config = dict(
    model='contrastive image-text model',
    train_examples=72500,
    loss='softmax',
    encoder_depths=[4, 8, 4],
    text_encoder_layers=6,
    text_encoder_head_dim=64,
    optimizer='soap',
    beta1=0.95,
    shampoo_beta=0.95,
    steps=3700,
)
Rows from block 10 of the image encoder, named by matrix and row number. Each number is 500 + 50 x the weight over its row's rms, rounded and kept within 0 to 999. All counts start at 0. Numbers have three digits each. After the name is the row's rms in percent of the matrix's.
# convs0: expand pointwise conv (encoder.blocks.10.convs.0.weight, 224x56x1x1), inputs 0-55
convs0.9 104:373426465523544497538529404528424460440453553466511493433468567459470485419446499588467436412535459470492475471500583496458482527581552524561529544440540472529555483525
convs0.10 096:493447526484558477526602554539525519481522468419547466498492538397574485449528435489555612504469470474495403505395558527531525404530469453538537464505600517538547546468
convs0.11 097:439550478591586558560465504511531434474488528563501491642470513463434460493594482527538445550508524589521567528488480527484517541530498469403570472418488475529414465473
convs0.12 110:551457528491575573479564497550497484455463460506457505441502461486497525598534544423426523555518476499519467591490547622516575533497441484358530498493453500564538546418
convs0.13 106:434491600499658489508518468444466508503469516411485550514548563491453401573414472463521458542522495483467540455494445467504569496524452478600416485477516471528499490412
convs0.14 101:534487565479477494569399447464532570499410464552432463443473586509518556477468486525484577554485557506485495502538601570467606433502487455481487449550500452406435481555
convs0.15 103:515409557457477543432495456450456568510526554458406494515549478434497492512457515519595550542559487590471502518507570512597526447540551451509597467458543611511498497581
convs0.16 081:554551425548444453527546509467452533468593531413471493502426480520520505464531493460528487452631473543490554515598572413511522427422517527493485513565493495590516593476
convs0.17 113:498471488488480484371474394528477530573609511374449491532517460447474482397557515475478539521586551444458483506511487571498509541520410524541467528470533498449419539518
convs0.18 094:534538546482493451519453585420507496564525482455524517486492514485611516524438511441489416520365530550553539518541457475471482535449526518443365464434546597456535468511
convs0.19 089:462547554524449507484480480491517540574576451559478571529545545444492457490574592471462490471549404460502508402571558483536425536484500510502532437517497588424634508496
convs0.20 119:494583443454521483544535525513556562581436432568486489502442475503393481522524480593504420535470544467581599532462481556467509523501477442612506463557487482562531414482
convs0.21 079:541590537459486482587469471551520487501484467481525477535463393524558490453493524399559448481455567593542511485557561561432388512520446489599498476563466543540446493553
convs0.22 106:486492455514509435527538511493603459459439439490450448510569410450469498533408520391526581515563560526613464498407472565467552486455487511500511446516483514560409491509
convs0.23 107:537552519456489529585503527557532610491480522524427561531465445545433575434580565442486459546631449430572477530540562471544518604476493535494500471512502536473505545484
convs0.24 104:509582613562447478418479504447480416496508520461547551384558500563420483411527485480491463498477506492436436473618506523519535466519490452486583476515494548562424469483
convs0.25 098:496477482518537433484533491445392551540512514499518429523537537504489531510497589583430449586513553508541534566552617514449467438611485565481436597488439561490495506491
convs0.26 106:475512493497607466470500487428537515431490563424486481476513465460541519511466584471380588532384538541519543578501507571516455555430537573462489541466596526549530530517
convs0.27 094:399440496436514512482495440402516467512480548433526525486547418553478492493507542433387449490532413548547586501489604460478491503505438567519418498527527516478427418528
convs0.28 111:560486462586480466454547402604494537533537464508458455531489529503530427485437520515536471428577474544468434534571475493473550477469430500533483497372582434599455483520
convs0.29 089:481573446565555484509561548527473443563545512525583412456452535477509583513482468501412485480475458524497549434491557515465645504538471591488548436583436517515511489436
convs0.30 094:447445547419543564426474451516477483435461443384518504499521402535486516526435512480431414533414554559418423455551555487488508560546460473421523484467529521491511533560
convs0.31 103:526538450510467501609595604458485470521523455590528521411498457557536502537531458449475484445389469470441498447470615453540445445501448568516499499462551435499536473516
convs0.32 119:415401591472511476477518398535487554540432557515375518517542465515479539480531545502530610542467499554470490451445498504460476534443509477578513467464413480580437442488
convs0.33 088:534491625552604534504580504455470493455422458444533490453428515531559467485576515481450538495436474527407490541535526536486531555526444542584562392418512522496516464470
convs0.34 100:422452479458549462497465528474531552447521419511499474605580514448529563451486505577461554590539467442488436448438583535537503541478481592522379444468499460513537548486
convs0.35 078:468501466518605538565586483418496405586377520475501449480526489507447426495568534531487444533474523485477589512471497488537453442526603439536493450494439446440469498553
convs0.36 109:483559542490436443501461554488474481499571489499464462571521563537493471469510482479581547422521607556565624505507426427483612471423551437472555465551480508500455535547
convs0.37 083:508542467462533522451498522538438559519477517565600596483507500509499414591523440580530516491609469513560554629519561493542567515498494540580448551457489437532509548480
convs0.38 101:504467525489468522410461412467552511514561388466497532564448449448486528530492553540508458548556422588431496547478504571417442574517461495509502581406555473533528498578
convs0.39 111:420496547486564473603544533501452582446537481420507534469521511481461499493551525437484499507520509564488655494452495518570620499577560479506466491516540570551520571558
convs0.40 094:479570463498520566495551598520535541534450505590569550457478500516444519509555575524519389522526373492566531548544539502553531534557522602474492552458473500532567427468
convs0.41 102:422500526461477555436428399499546468476421508519513464460601461507524516482438542499517554415520490588618550607572453451553546538509442433515447542499486504483495490523
convs0.42 104:483567529488542605506480523562506557475355476538533485545535603471399467516528509479431554460501547503517493466429521444509516555470431539474474537562534492450514614572
convs0.43 107:544449483537455515441460525439521513458513603537451472468563575465501435473515428528405556520531502536580502624579497386577483514542531444552512486430490482507501455552
convs0.44 080:501462564508496540477408487509565526565501540457399538452404431542606524527530497566452582480434540519513469543540433443552536521505536491482477508524487419437573518606
convs0.45 086:503361565436528527567532454442495570435462497393543472495489488470549433495453468548514569459475524525533468448462486552491556431594474432495505487576427429509438472526
convs0.46 073:517473553481537416592564533527562476385523536527481435523496560472454508429521565481417447513501507535466467452544432509534533404555532483501506560541593458469450442400
convs0.47 086:404536506515545546575556411571579408547466453452457478449495491606466476565514457549543443512527536470465479390475575464519489472503464529444420556495506455444500540541
convs0.48 102:431481501459444582416485489513509513412357504510406591457620519526476405479471517448487497437484520493494500534415544562428515478448504438468497494472519472496523495438
convs0.49 108:541535403588509483431483474556541405510559527500553517501479573521518522474459563543339497484472547499512548523584533522503392515526401490500544552521481515465484426538
convs0.50 092:586496463515480548511478435511533428492453401489545565539482573511464408455528439440420503503426434529443536503516478475459475502401435562457418435499530419562524481442
convs0.51 094:474405534482479527463532523460468459496477560475468454476512452518444464556512509545425436552540432500489486453589392506397468534590504505532624501530558464420543467421
convs0.52 086:549453382468570591525553431495573447527518483467445491453520540386432489456485558517466588511527518490554544515548537519521485530549569471531503571533448447469411585510
convs0.53 105:550448455493553556487418461556535494532621511543499510479519523468518595476583582417557567576451502565506453499540458538479577576528535498496595545448552471481457474459
convs0.54 099:409495514546471509564474537486476570441495537485448420335527461469554565454505498502573464546493421537452506517481562516581520575565579562510545485507526522471482513585
convs0.55 097:526463496445482418521555495458492497458513424491521472481522592481582479534492478575550489480436605509435434442504483604501573542573517463452579500562511455498422444600